A small image captioner, trained from scratch.
Model: 13.4M parameters, encoder activation relu, decoder layers 12.
Training: 4200 steps, batches of 64.
Data: trained on drawn branching plants, 72500 training examples.
Rows from block 7 of the text decoder, named by matrix and row number. Each number is 128 + 24 x the weight over its row's rms, rounded and kept within 0 to 255. All counts start at 0. Numbers have three digits each. After the name is the row's rms in percent of the matrix's.
# fc2: MLP down (decoder.blocks.7.mlp.fc2.weight, 320x640), inputs 480-639
fc2.117 103:134103142141126113090131180094123173148160158111119109133178135165130105138141195179084131160141110166140144126113149125120152136093110144105112121142160135122132098125097163107162117098119197117135134152129133165114115118140146102147100131120123115096097085092073125136160112092165183084092138171136139123097116113120071137114130152118108102109145131118164144126148165123164109173138158122123075117139101124124134127131127127159122100150127121100142156130127122124133090141104120
fc2.118 100:124141133151120137094152177132110173145117096103144156129135139142141121116170145151126146122140122142142122154102091145149164116130141133089106129141089150129154133140135124125106111123133088117129136167160126128127129151124141126170149110089105120088129108147116101132138146163174128109146115026093167122123117107134151137123114176144131135137153125110123123137125126136120136135098095119121111146111159095104142120141097107110137129114098143129109164113131155114165159132129145
fc2.119 112:130115191166163110146140116123099108173149072121139116119136070161121104127125097126083096064097105155112137093131112126132128117139127127141139063137157108139133119143154156109140109123139127159139118130160116106155098151149143145145154133148115113180132128138095148110119128127137126154119112113103142137152118151090152136143124139121110123147149125135130143118129093134120114117137132082085146101107154116164102133114144107130124134126126146134145136136132098131132145115113150
fc2.120 101:149126167136141151087125114160137160137090137158128116137156130164127108123108127136090114127101101126131121160099151110131139110136112117115158129136166136124133109134147170140121122132118131114119108164125142190117129121122114108105116125159115109109130127171144109144117140162157123120161130109104112157131124100125150137116165107120146125117104053108125128138133119127113110129159107123104176194108138103090067127113115133109120107131103128127101158093171149135129136130137143
fc2.121 096:116196128125112109132125136125139136113123160112125131118118098123134118124134106095166120106122117166121168128117152129146128169137146139150096157147120115144083154148140140150126115170141134154134103110075143128132130127118107109124132104069093108141167122151065063125117129126162092144113125173093123138094149087125169117095104142187158119156117165118127141132112133127152182098132182144178133161109108155124162148144133123098125142107160142173153133151141141120152140143129130
fc2.122 114:144126117107155186120104076161130081133129129136134134107118173105149120150127154141118112130122135175143110143136158130151152116124151144140133147120079103160151125132131138135150150085129112123135148117120140140058148066127126146097138126125173146125123115105125132113100158113137162116121126170101133125151145129116148128155123098183118133110153116147153151113154115135125142166141081116140086016150129139175139099110115107150155156103139109136086118156109125134140129120110158
fc2.123 091:125130113074109141106140153114080181134159137149130116141133178136132147129137100143144122149144114165136119114120076158141097126115163113108106135141109157105115136139154121124088147166133144116142085128121126146152093143126166145146077181120111134139092138123152121092089109103154111136120134156098130105130097136097140113136139129164123105118146153137111132106105124133134182090099087116162172124149137105167186170107160169127118142142149123148133119148136149120143112107159092
fc2.124 093:098108100154107133173108110138129132096116092164115135097156103108123111110104143173149123140154123126120148103157132114113117088131132116137110103143084111147116118139135115133107143125147112115143093142090105106124149094121117129099092135158133133105145125113166140125107165147097160095126118064100103133107126146091125138107138157148169134140118152140155117090101146143152161113128145116133115060094131109118137105120146166102118131148140119138128087158136127128132133114194141
fc2.125 101:134150143140161118106144149148147129107126090125128123161146095089115144111113130144128120118131134146116157104128134135138145134094127124156154140184122181151147135151160117137137149093120082148169141127086136122088098098148148146126147107157102139135111118145119114101123130157186138134131087182131106137092119061141158115110110137169098147127135142114153127100138147165128132152143202146124075125146131146136118115131132151124151105099188135140109124165142159145141101156125125
fc2.126 098:173173144140124151133125108108118110156129136095123111118133135141119118132125132129146136161130128148164120189131130112125158167119095145098127127086140118143082151118133137129117131151131101128115119114156136102130127118139122127114132115103140131115135139141115154140117131160149134114157114158123157120142117124116147136147153094151126114111115103100106108122138131094109160143140113117101134094121174088122121144121162093123109099113099090146134105124106144135135107121094122
fc2.127 091:134165088127101067123121079068106160162141132103120139128115199154132105097103108132156126143101136116130083132128109156126140122123119127179130100118137144108095133151136127123088109111136153112100133120091116116149144142125129151172160163117152114123119130130115099116153125125116135130115141107089127127113160117127165131140107097103123122138086122141150139129108115140147130072084118120149112123107097175119181116125143134129188146191155131140131174082182120179134159132107142
fc2.128 093:146148169090124123117104154172112163164139144121165136142087113110104145145136116108147138163126141106126154118104125103147084125113126140137107122111109123119123140118112144134127147071095113140111140147124157064183140088131130147099109153168150132119154129114087170128080123093166130152115122119103115159096123122127130121116118104138120111130118119141157125147142117156136098136112144119119107238124120112110082157125134116117133122103096124087114096106123096126100112112129120
fc2.129 100:110082133133101124113126138185141126151128114120114117119141100125106110144141138108145092066106162093117110136147156089112087059125118146126144084120125142099164152138127082117138132132145098165140145128119152154090160154175112112135142124088109150123129115108111142141123154145128088126144119075107114120137121158126103103107151150143119122141127185118162134114113143117097149144125110115117084119132128136135181149128094119138138115125130137113126135181125130146137120140099126
fc2.130 100:117101133095159136107120081152130179134131122109123133126144142128065097120128128081084106113106099082121112067164099184108172133151125139148121108128154106150146120111161123122124121141143095142160134162157129072118143125117144127161118113135130159134099130142145138119117165121131128147153129165136093139137107209100091127122111133112149153150160156119124124127115124120116132134121138184097116070142117140129074140097134146164125128087152126132125162141121109131136147106130100
fc2.131 109:110115118079113080119116129136154166114127127103120091159140155122114160131096120152159147140114151131136100089131155125164143112150107143136144159132176139141136124101119115127123142159120132104141076134100100135162161160145124153135120118141093127166115127131109129098105126110145076171150123247109119179101113093111132134108149151135141157153131110129133134147119115110118114137082167148164139197124168170121163113122145115145128133144095133133149134136115113164116128101135134
fc2.132 105:127106122111102156135125173105128102110140157142130119125123127064082112145105147148153117138127192117092133129129205113166158116117116129107115130113141136090107124091155131128126140148135165123158111150149106103139081136130138134161156091115148145149106129131109155119120146140129132082130125193110101138127136152151092121138126118118098128131123051110139108123130146119105129157135069127122082103125135139143137125084161162112161132150143108136121125139119149140126127108094121
fc2.133 096:121142117139113153140133119118096096113141149120127112099167113086127104135197116142120152140151132125128166144138142168140142139146129192082114142113074125121127110159135136107130117100112114141115131139146164181151166105139152132144130129169084111106103126143149103151136116146141161116115142156139102120076114143112100104116086147154114106127092115131157124135133161158106151163146121118131115165132156136139115125126152168111108139131136112123097123137121128144108135136135103
fc2.134 107:135166168084141116136114153155114152112165148135095164154147147095127152100128100125141136147118153101109151135116140115142163084139137129169142093129109103113116166100115102121115147116136110139160112107146090072187145155116171127142174128117179180120150138092172118128132146089152119126106142107186153139137122160104133139136090145125115133130102129144111114129136098127120159118072128157097157165149143096140104124121089191143115123137139162107155131148096130107121104121145102
fc2.135 108:113105113183131150127173110126106092131125162144111099165136089159141123148156117124107128115119137142123077096111120123142134114134125121141094146108129142116126146136151114114141108127140102164114100101125094140097138124162163164146149125138130109118129114132137116158153128097077144116171145182161122106123143134157122125123143151114103113142137134139075135085141129147123108078095088116099173179113166130160134153149125069107143103133138132141104127147136136117111169161117136
fc2.136 096:120165149100101087117142173138133148119152122136145069146144122126142154116098101129123133123130106142145109138129139113123150151114152125175116092133112137147134114130139113150113134127114131130111106095093151132117122117135113108099128124085153145151134090130110087159103114149069109149115160115114140129149128086083167099114116132133102126139120117118165113106109126168126141111101192138159105136137134146130162120119121164143121125144133136130149100143111075134137165102131137
fc2.137 106:138125114091124109177163145107129140097114191166140129116122129127078129113097146118120105142115124135105094172135081149127120144112127122119158122109100136126126093130147119142122131121147131137128119118143096162104114145105097120127141095073105118162126122126156155113151126117090108132142119127199132139128116161145076111133110124164139132100154127130106128135144129125111137139128224147150179165135141151130156100158136085112110085118087143145138134127105155101135118094093118
fc2.138 098:137178125139110140126127126149104063155126159136168180152173089133138153110119157120093141181171111135108127079137175136121103144152111113151150132151130162113144135120126124114127125115160152145144128103161156165123168104099163112094144160137177141103114122140147124146126110115167123137134107114148138129162155123116136119147103094147135101126123106144156115130116189117136119107122149147149104139118147156160121112098112131127151174107163150123136155156085131111141137121105157
fc2.139 089:149114094155128119138104134097128114134128188143144121101109213113135162119157136107144127132140141098139139128133117130132108144136130137112168146105109141164150139168116151137142084173138108108143107115091124138124147181113122094167107147051142120175105132111130131142134134130104151149137112122116142148116108142073119149134168116110137122131115114115136140112119168144110183095117156128167123085117112100114131126126104115111125144098119154107129148088150141103132110114133123
fc2.140 120:117104122119157109120118130136126089121132134137125140125153132113124136107126104137126130063133096143134152121123115145120104128140125123145127112129165122099149136100133115162138086136115129121124188148090166100117165146122104110149077159149092096163156160123113148151142122123114132130103159235109129134090124107114132121111132113122140135143093206128156125136119134091112111131139114116152107185117060141140146123144158108127132124159129134106130117131107131093142087151120098
fc2.141 101:130158166109134074112127161104133130127163185102156163152147123113139132126161130167141119172132092121120108163145136108122127142096134135124138141191090117140124096142122151133115126143112151117117132092156114104167104130128125137083136130147115092150170070142086113110127142162174091141118153107112137111157112091184166147134142137103144098157128163120144104114112099133143114129122149137122084189112149109139178094147143139134170067145143118156123128134102109120136135160142110
fc2.142 106:077155122135111118098131088127106060151121118150111101163115119163139124135170133115098121114141157079106165135129090128108104127152141137149134139145134130143126148128158124160095128105151112126143092127076090099151116129119126133103104141101123123139122120104090137101115105142123105125129106212112137143138172093105136131125161118165099086128122095145106124101141106131139147130079176114087104089155133146150130140116105108156115136107137155122126152112125135129133150115147158
fc2.143 092:156087080171141113171141122114132089139091120152113123132103089129125107146144082085113100142121115113137096132106119100094105162116144153143142118116073163150173138113117149124140111132100086128142103114144161150122100109135121139125125112159122121126127105114121125129122145118161119162145129103116107116122089146164146151127148138169110142113125145142094137098126109118126160114133150115092138140095128124156153119124135123175097126167131134120173103097122133147131146126131123
fc2.144 102:121144134130137180131144118135110127127080114086151129131123095123138117099137120124131161170137132119099126138138117112160159110103119115162108080125174170108097167150106111103091118123161148139135105117109148093113129120148158116162134130148162130134094163127085131158129154126058150136124154135123158112091130114160144144162177131102114110143102090145143131169142138115148145128104096092138145168115099104123143131137136122123128133139135103105105146113133149123114173110115110
fc2.145 097:149088110120112092112117155085152118103099094140154095092126103155150150121124095121141131197138107121146136117116151145110137119122121101113112156123118127172104147139154157140110131112115148116144120171119129123118069112130107153146106083077135100111135117104139101102081138160121125106143133151154166163117124092145093116131128104182111165078183111137143137138104143130122125097114123108158127126152111129140147116109141104155192131103124086092156111127141121115154038128122140
fc2.146 110:143106105138104097151129129118122116167126184104158110156130103144139139168074148121099127110130110131151121095117117136113156126112089152132149148143116165126148103166132118123084137122097160131132147126156121117134146127120118102094141174133115118095173144144106082134151125147132082106158116158058115111125109108100164121147109093149131123142146076169151112119107148137141098133139080148172140142172120139128122124134136155161143144130165128158154158154142133146110133130130131
fc2.147 092:130108107111116075168110157213134108128141154139110141129147144090125123118128183131145147085129171137147132128125116087147137109109134144182134127090118138123137123140108121140143148124138118102113116146137138145136170133130116118108080110117158122128156123132127164111123142166116067157121094070093134134122115118103137128140095093090134104103116103120086136149118133124091131172212131143159149115097124161108127131126147072135141133112160132086146129091134120139125151138116130
fc2.148 093:144091148126121133118121099086151157087133095121138150118124131163129109147133149138129121151134132115120156101128136142121100151131123113140131091112188113105159102115122160110090136159124138110133087122140124145121186152139132129112088146130102140177140107142210148132135122106102176118131113121079107084123126139155115109143157099152141128142116098127134122110102130088138103094093035108101105180127126093147156133129116122137137130097129111102088185135141131125133110135139121
fc2.149 100:109141098124140119086101100131132152158118107090107127113132163128117132127138123158115156117119148079149146107137140181137141174159159167138125131142103137120090132089143159140147126154109087149125115116121135106153098125096159120135161134104120142156113141149087117149124141160106140141125134134132111138151135100107132141146125156119151104129077119106115130092122101144154150162129181115127086048108110113136143128156135153153159139123149145105109127083176108155168156147104130
fc2.150 097:139137113114130136155124092123098104143134119091141091101062085144134102121159149160130133108138166107132123111129144167170146116143115113128134087134167138170114130125147149117072127138145144116136132123121113138122141109121101127097105129151101122107149124157088095103093127115090143100143131104092127104109119159115103111123180141074171133111111147129155129121146171129115089138102121147146137190143132147122051119137149106114087128111106095109125108072113075104157158118112144
fc2.151 093:125115110091110163141104202182120105110102105113130094130162181145129090136170134098123135161121103125153136127092138121112073142109137097158124080174223113146156105148112135104143133120126069122157127114167177184106134113110104152156146126137132104105158139123111145125110137154092151153129123146132145134111120139136125116116124166138109143134108110147187135120161129096104111128109114120106105184114096096129124125116100136119137140186112110130138154128151161147111144125124135
fc2.152 126:133114122104142160074137136167124163126127168143109161135147171079145117123135110137094146150128101127154113114136093114134150120120122108119105093089122107125126156162149117130142131121138127155111123123156113103092140099147124144142110114075127116114139131135066135116186124144089134099117109125102125135141161153184173138112106093153120103106139144118158138114145136109120193132138154133123166235149113146132160140159127123114130172135101107092100125140126211133138124070123093
fc2.153 090:142130124145095138159124171158096160133127160167118173143101132137120151141163150092114138114108132131132130157146111127108129119126160149117160104111105087146181110143104106137175132158114137107114130129126128137107115082121128152129157156146164132112125116125166138088118146113127105094111145097146083113162128096168139125124148131148130144130144074125102124139149093147118130117131189111125142140127116116125200088130102127141118112077097107153119130120084175166092119125129143
fc2.154 116:108131117170125110172145122108129172111106151094133128100129166136154125121119118091152165120138091140128135154115098140132149170099120149124147156161111127122148129125104104120109120097113131107123135150120120134130145105123128107138142104136127149123129131130152115100135120105153097190120103115154113122116117110100127102108074124174120098121132082124099140127123132121121102108161165145127131157125131152168143125149135084142109141124152121143143125098171124166144132121172143
fc2.155 108:089119134124101121154132155129103182092116124116164102121121124136117119154099111123122117192131170163108171107137120136127134175124137123098125182142134139134127127121097100136150128111136124106134128162151126124119139118113131184081125118165137142099124131134106141123124149105115146159121143186108128117134156093116132090116078095145117088152108155137156139117126137147123155119132177141107158164124105129131078114158125132141122112091122162117135151211141174122151136146147106
fc2.156 104:162097145091138138075094112151153092100155151130167128125099159166103126123137116081145118075155109071121140125127148103115105159145144111119188146152135125163144129135145134175114116119131143139140149141110120122147185124124106137130146116128136089142125146155053114110110111136151125121144113176163114161122099128159106153111145082106161117133112134134172107134161122140126134136176180146135119045127120173135111120152094126120100136155140128164125100119100104119112149115138139
fc2.157 109:154077137170146101121134087137110150109102093133118114136104112118133116130157119123151135131121115184108077110129108133135138098143151121104135126129143104066125114113123116144125130164144075130131139102105108150120084131122126114129135133068081145101116123134169121128146154143146111160143135130155123146163136154112131126136133124124146168133156164128136121125172158100113138103155162117122132097140112110151097150102120150122109123121114135087121124149172111137144110107101134